python train.py --loss="l1" --arch="vit" --activation="gelu" --drop_path=0.1 --residual_init="none" --muon_scale="original" --nesterov=true --orthogonalizer="polar_express" --steps=36400 --warmup_steps=1820
Rows from block 2 of a small masked image model, named by matrix and row number. Rows with one number belong to one neuron. Each number is 200 + 20 x the weight over its row's rms, rounded and kept within 0 to 999. All counts start at 0.
After each neuron's rows are labels from the 100 images, of 14848, where the neuron reaches its highest value: "top examples" is what is common among them. Only what is clearly more common there than usual is listed. The data: pixel-art sprites of 400 made-up characters on tiled backdrops.
# fc1: MLP up (model.blocks.2.mlp.fc1.weight, 384x128), inputs 0-127
# fc2: MLP down (model.blocks.2.mlp.fc2.weight, 128x384, transposed), outputs 0-127

fc1.56,180,216,199,220,218,191,200,188,209,163,164,170,173,192,199,185,193,230,224,230,211,227,199,165,193,200,199,191,186,228,204,209,193,193,205,199,195,236,194,217,205,200,189,248,190,229,237,195,148,207,201,188,177,227,206,218,187,161,197,208,202,248,194,204,172,177,202,194,182,202,210,212,193,236,180,227,206,173,221,197,178,198,187,198,191,200,196,158,218,209,225,205,190,186,206,207,188,195,203,201,217,202,201,152,182,166,178,184,185,234,212,210,169,192,168,162,240,211,221,190,200,193,175,202,196,172,219,179
fc2.56,179,185,190,173,189,214,210,208,159,210,225,238,231,190,209,214,212,175,168,179,200,176,216,217,204,212,177,227,207,203,200,187,208,239,184,190,189,191,195,179,176,187,208,185,241,166,157,163,217,173,195,212,186,181,207,193,212,213,212,190,207,174,217,211,188,221,202,198,208,203,161,192,212,195,224,186,215,219,167,207,241,205,237,213,208,206,219,232,184,183,206,178,211,220,208,209,191,201,205,206,212,182,195,222,186,218,238,222,232,163,176,214,224,199,226,215,181,164,190,188,213,222,204,225,249,220,188,205
top examples: grey

fc1.299,207,191,172,196,248,187,229,221,213,170,184,209,172,190,185,192,213,197,200,240,198,194,186,246,221,229,191,226,209,211,197,186,195,216,192,231,195,192,208,204,190,194,188,212,203,193,229,144,206,199,208,186,199,203,206,242,228,213,212,150,201,201,192,181,206,158,212,206,181,213,205,194,196,201,199,236,210,201,179,152,210,238,181,209,190,230,192,205,223,191,184,204,200,176,206,184,208,245,187,190,195,186,217,179,180,168,205,186,179,182,238,197,182,181,214,217,187,205,195,173,209,222,164,234,210,196,232,193
fc2.299,191,219,195,186,175,179,177,203,173,174,198,190,221,201,198,196,240,197,207,220,157,200,189,209,181,215,222,241,210,217,191,226,228,212,200,198,190,213,214,180,213,194,220,215,176,212,205,221,202,200,223,197,174,202,179,186,204,198,226,202,188,179,196,247,188,212,197,193,212,203,190,202,206,203,221,210,180,166,221,202,176,173,195,249,169,176,234,167,168,185,230,192,194,223,150,210,209,172,205,202,219,196,214,251,216,189,192,237,217,172,203,205,206,191,196,201,213,167,203,195,198,193,191,174,146,209,226,173
top examples: large

fc1.139,205,198,198,181,179,187,205,211,222,190,197,212,222,215,191,155,247,190,190,202,165,221,161,177,205,209,213,208,227,220,173,186,219,191,191,207,208,180,211,222,202,222,159,194,225,216,197,181,204,207,163,195,196,253,190,213,204,196,183,164,177,171,197,201,237,182,181,200,164,201,182,183,231,225,175,189,202,197,186,222,222,178,222,147,220,200,193,186,208,209,210,207,190,208,215,233,164,202,221,192,204,244,185,183,215,225,195,201,214,198,194,211,204,197,221,166,213,201,188,197,213,239,195,209,212,198,213,153
fc2.139,202,198,178,224,200,181,170,192,180,219,228,215,176,209,203,219,223,212,203,204,145,225,210,184,208,229,174,189,172,204,253,204,201,176,225,205,209,221,179,204,213,232,201,214,203,199,215,209,209,207,188,206,180,209,195,217,184,230,221,199,227,197,166,227,197,184,190,152,231,227,197,208,171,139,224,182,220,217,203,191,188,207,172,178,203,194,223,216,188,209,202,192,187,196,207,200,170,176,184,211,198,192,220,188,176,209,177,172,211,228,193,186,212,174,239,160,202,202,191,189,210,169,160,221,206,185,204,187
top examples: black

fc1.178,214,183,189,188,183,226,202,225,199,201,190,180,206,215,180,163,193,191,247,176,206,235,247,235,196,195,204,189,174,191,207,183,178,213,224,193,185,197,182,175,210,203,214,174,174,240,200,160,164,218,216,194,186,231,194,206,186,204,164,193,208,193,205,183,185,184,172,199,238,177,194,215,213,222,196,180,224,196,207,221,182,221,215,183,206,229,182,185,239,197,235,197,198,236,190,209,211,217,219,203,200,178,192,204,222,191,218,174,206,172,210,200,206,193,189,195,250,193,228,211,168,255,176,188,215,200,211,197
fc2.178,216,231,212,235,184,201,194,195,190,193,244,239,214,185,212,231,228,221,169,202,187,195,209,216,220,183,210,189,237,182,187,201,233,216,245,199,186,199,188,207,226,206,203,234,222,183,195,186,199,184,218,213,170,223,206,202,235,220,194,187,206,194,182,234,203,211,205,189,200,207,245,174,219,169,185,191,189,185,184,211,178,186,199,203,187,156,186,218,223,223,182,222,204,203,214,183,196,220,152,204,205,207,230,173,210,192,191,211,201,214,196,212,171,183,172,223,223,223,186,211,179,219,188,178,203,142,212,220
top examples: black

fc1.330,192,186,213,211,236,207,192,237,225,223,198,214,208,215,193,202,201,185,218,193,203,187,182,211,198,213,194,159,195,199,156,198,190,193,193,210,177,192,219,199,196,204,223,216,190,212,206,141,144,202,204,203,209,214,186,255,193,211,159,199,184,224,186,205,185,217,186,217,224,188,191,186,205,199,217,199,208,199,237,202,199,219,215,183,213,173,162,198,214,229,217,183,234,182,208,189,167,217,200,266,195,195,207,189,205,197,254,175,207,171,188,193,160,205,200,215,216,229,197,202,177,203,175,201,194,222,219,199
fc2.330,214,162,205,218,192,194,213,212,197,217,202,181,197,200,176,181,216,218,231,203,208,198,185,189,213,189,241,206,200,197,183,189,206,199,251,198,188,180,183,192,213,210,202,178,215,198,228,199,200,234,228,252,180,236,190,161,199,183,230,201,196,180,247,244,167,241,168,173,221,201,205,208,199,220,204,196,213,215,192,203,176,208,180,182,187,234,205,209,192,187,191,221,189,217,190,197,212,173,149,193,170,200,196,247,191,175,192,161,215,202,223,204,228,202,196,196,202,201,191,195,184,184,183,168,210,179,206,225
top examples: grey

fc1.326,177,168,241,147,179,192,196,230,214,187,194,197,191,191,210,192,201,182,189,176,182,162,205,180,194,216,205,169,185,192,206,187,235,217,171,214,208,208,208,177,205,221,213,158,182,218,167,216,210,195,191,179,179,182,179,194,204,187,206,219,150,215,193,211,214,199,209,229,180,209,199,231,209,179,159,151,219,187,225,194,189,209,226,252,198,206,209,206,223,195,177,199,187,195,197,221,224,153,212,219,205,232,219,214,177,208,218,176,202,194,203,193,182,221,189,211,217,207,197,205,210,195,209,210,195,229,154,217
fc2.326,192,217,196,185,242,200,179,197,204,250,208,180,189,222,189,220,192,201,206,198,222,205,213,206,231,187,190,183,191,218,214,176,204,190,220,188,176,180,209,182,151,195,196,221,213,194,224,179,230,209,197,194,217,165,177,181,176,183,226,176,180,189,209,187,205,189,173,165,201,192,197,217,218,218,176,205,211,236,215,221,240,178,217,238,182,205,228,223,171,226,170,200,210,189,206,233,205,211,176,203,214,169,229,204,212,216,225,208,190,207,188,201,214,214,224,220,186,177,214,219,265,201,203,209,244,209,198,210
top examples: large; white; colour: yellow

fc1.267,218,166,197,199,190,210,164,194,175,203,210,188,271,203,201,193,232,173,230,215,202,213,208,212,215,188,221,232,240,163,208,221,201,212,201,236,201,188,180,210,201,228,242,223,187,212,189,182,192,185,183,234,198,186,192,195,182,177,192,179,187,188,212,203,220,175,186,211,217,219,212,199,212,220,215,202,185,246,178,215,227,227,208,233,191,225,187,184,214,182,209,228,164,197,205,193,237,188,191,216,187,204,213,186,203,217,188,200,161,211,172,182,185,226,191,209,229,196,217,195,220,193,198,153,199,179,213,190
fc2.267,202,183,162,197,196,220,222,194,198,178,207,213,143,212,190,177,184,183,175,160,231,187,217,224,186,227,206,194,178,201,191,202,179,212,224,163,206,192,211,173,196,212,188,160,226,231,200,186,190,236,206,222,178,221,182,217,208,179,200,225,211,222,189,228,195,210,220,176,190,172,199,172,177,179,192,189,236,158,200,226,195,163,218,200,206,235,207,211,188,209,199,192,209,206,188,176,179,226,220,166,188,214,198,202,207,198,211,183,249,190,224,207,184,196,224,180,192,194,207,201,159,231,187,232,203,197,218,211
top examples: black

fc1.41,217,211,234,198,223,211,203,233,179,222,219,181,185,216,195,181,209,176,221,219,224,227,201,162,243,200,180,229,201,218,193,227,198,229,209,188,178,209,187,239,174,194,171,205,195,175,217,194,199,203,200,226,197,167,207,165,178,208,236,220,205,207,157,199,200,191,197,224,160,236,167,206,204,240,216,197,186,215,180,199,185,194,180,184,212,192,199,227,157,185,219,208,204,190,237,208,192,212,196,224,227,210,192,188,188,202,207,217,170,200,220,212,176,216,206,232,178,181,231,200,199,225,199,190,183,168,223,215
fc2.41,152,201,193,188,200,196,202,222,198,214,241,171,205,198,188,183,184,197,232,221,177,191,223,232,174,191,232,243,188,232,174,190,216,195,210,204,223,201,216,214,219,174,169,225,181,210,166,239,207,191,162,232,182,164,176,231,206,197,189,201,197,198,195,204,219,203,195,208,164,225,189,214,186,216,229,245,199,234,234,220,189,214,188,174,207,218,201,225,202,206,211,226,211,174,179,197,203,222,213,208,197,198,192,191,221,219,195,190,197,211,190,219,210,198,203,231,217,164,190,217,251,195,210,190,211,200,191,170
top examples: large; purple

fc1.0,195,189,194,191,230,222,200,204,188,189,239,219,184,213,190,196,215,202,197,207,223,200,166,194,248,221,174,223,219,189,163,193,208,211,191,168,186,190,186,184,202,210,228,173,189,206,191,217,212,222,212,209,222,195,232,182,171,196,172,193,175,145,195,184,201,197,188,194,243,210,207,212,203,233,203,184,176,191,155,223,218,204,206,198,209,212,194,151,220,183,213,201,211,213,215,196,191,214,242,178,182,183,170,232,205,203,215,207,211,224,190,186,218,171,223,168,201,184,192,221,179,212,205,208,162,233,153,196
fc2.0,171,206,190,207,220,168,201,184,184,213,204,204,250,201,220,226,163,205,176,231,192,185,219,175,192,192,223,196,158,226,229,206,219,202,174,209,221,197,188,220,239,194,208,191,173,195,238,219,195,197,188,170,182,193,231,232,182,205,222,202,209,215,208,200,220,160,194,215,173,205,202,229,227,201,221,182,214,183,192,154,203,209,226,191,196,197,210,172,198,212,212,171,187,199,211,208,214,193,215,181,188,168,206,222,189,185,165,198,218,167,203,174,212,205,242,189,198,195,194,186,172,186,208,241,162,206,209,164
top examples: black

fc1.309,162,222,205,225,213,193,206,180,174,188,187,212,185,203,196,184,185,192,209,173,168,187,191,173,172,177,193,190,192,208,200,202,212,223,211,171,172,226,174,184,215,212,212,218,191,234,216,230,206,188,196,194,215,222,201,185,209,180,196,183,185,194,185,199,237,183,197,219,236,177,239,181,218,167,204,195,213,212,182,214,171,200,193,240,227,204,243,183,178,182,179,212,180,228,215,192,215,194,240,214,242,202,205,186,180,218,228,140,190,207,204,157,213,215,222,179,227,214,218,182,215,202,221,195,219,200,216,217
fc2.309,234,195,219,214,214,137,197,210,192,187,180,188,218,189,188,202,183,182,182,227,212,234,158,213,212,225,203,216,231,220,235,180,208,178,198,210,226,181,181,182,191,190,192,175,227,203,174,183,190,230,191,201,176,206,190,202,204,208,238,191,206,206,217,230,186,184,183,211,222,199,168,218,152,199,209,193,202,211,193,204,221,194,207,184,167,207,200,184,212,185,213,196,202,214,202,198,192,231,184,179,181,201,213,170,220,168,203,205,165,194,158,230,211,176,224,239,185,211,220,210,228,203,154,213,172,225,187,216
top examples: white

fc1.186,174,169,175,200,145,197,176,168,216,188,187,219,231,186,194,204,184,191,183,187,179,240,196,178,160,199,175,186,202,173,189,173,191,141,217,171,183,226,219,233,199,211,185,192,198,190,213,197,222,241,213,172,203,165,199,227,203,186,174,193,181,197,216,172,189,225,203,183,207,202,181,191,194,209,194,159,188,223,183,219,224,189,195,201,189,191,205,237,205,212,209,212,220,191,188,188,179,192,204,196,192,174,213,173,223,208,193,188,230,198,182,203,178,218,205,201,208,217,213,171,188,189,230,167,201,204,162,235
fc2.186,228,239,223,215,242,215,216,222,185,209,211,193,167,209,216,199,232,186,204,234,206,171,215,228,255,196,218,232,208,194,205,225,188,260,181,212,203,179,167,184,206,199,213,204,212,192,184,173,188,175,208,215,181,243,199,191,202,206,220,201,232,210,204,212,197,164,191,206,197,214,200,220,210,180,212,236,219,169,227,167,160,215,191,193,204,201,181,172,216,166,188,179,190,214,221,200,214,200,195,202,202,228,209,203,180,199,232,203,174,197,222,197,214,185,196,196,185,181,187,219,209,225,185,229,214,191,232,183
top examples: white

fc1.240,177,209,186,195,212,171,191,192,183,191,177,206,215,222,247,225,198,184,210,193,187,205,212,171,191,188,191,189,242,215,185,233,182,236,174,207,217,193,178,207,225,186,190,218,197,202,221,205,190,183,178,165,192,203,212,195,201,204,222,224,194,191,186,196,212,157,231,222,211,179,249,198,191,225,193,192,188,212,173,185,186,214,193,188,188,169,214,165,191,219,182,221,184,187,211,239,161,147,202,207,214,211,198,166,224,236,197,196,185,244,206,184,193,167,201,179,171,208,220,168,198,183,198,183,182,208,220,181
fc2.240,193,166,184,201,221,204,197,221,193,198,207,213,201,194,206,173,220,215,204,194,195,217,224,224,223,199,181,196,205,198,198,199,195,209,217,192,194,220,194,206,208,196,226,237,174,204,162,201,187,235,229,188,211,226,165,193,204,209,187,175,230,212,180,225,172,263,174,220,235,209,196,211,215,193,196,174,201,220,185,207,226,166,207,230,212,174,227,200,237,193,202,178,213,188,217,211,223,216,189,212,158,195,223,190,199,215,223,190,187,182,174,228,209,194,232,223,209,199,187,195,223,244,147,165,220,192,176,226
top examples: grey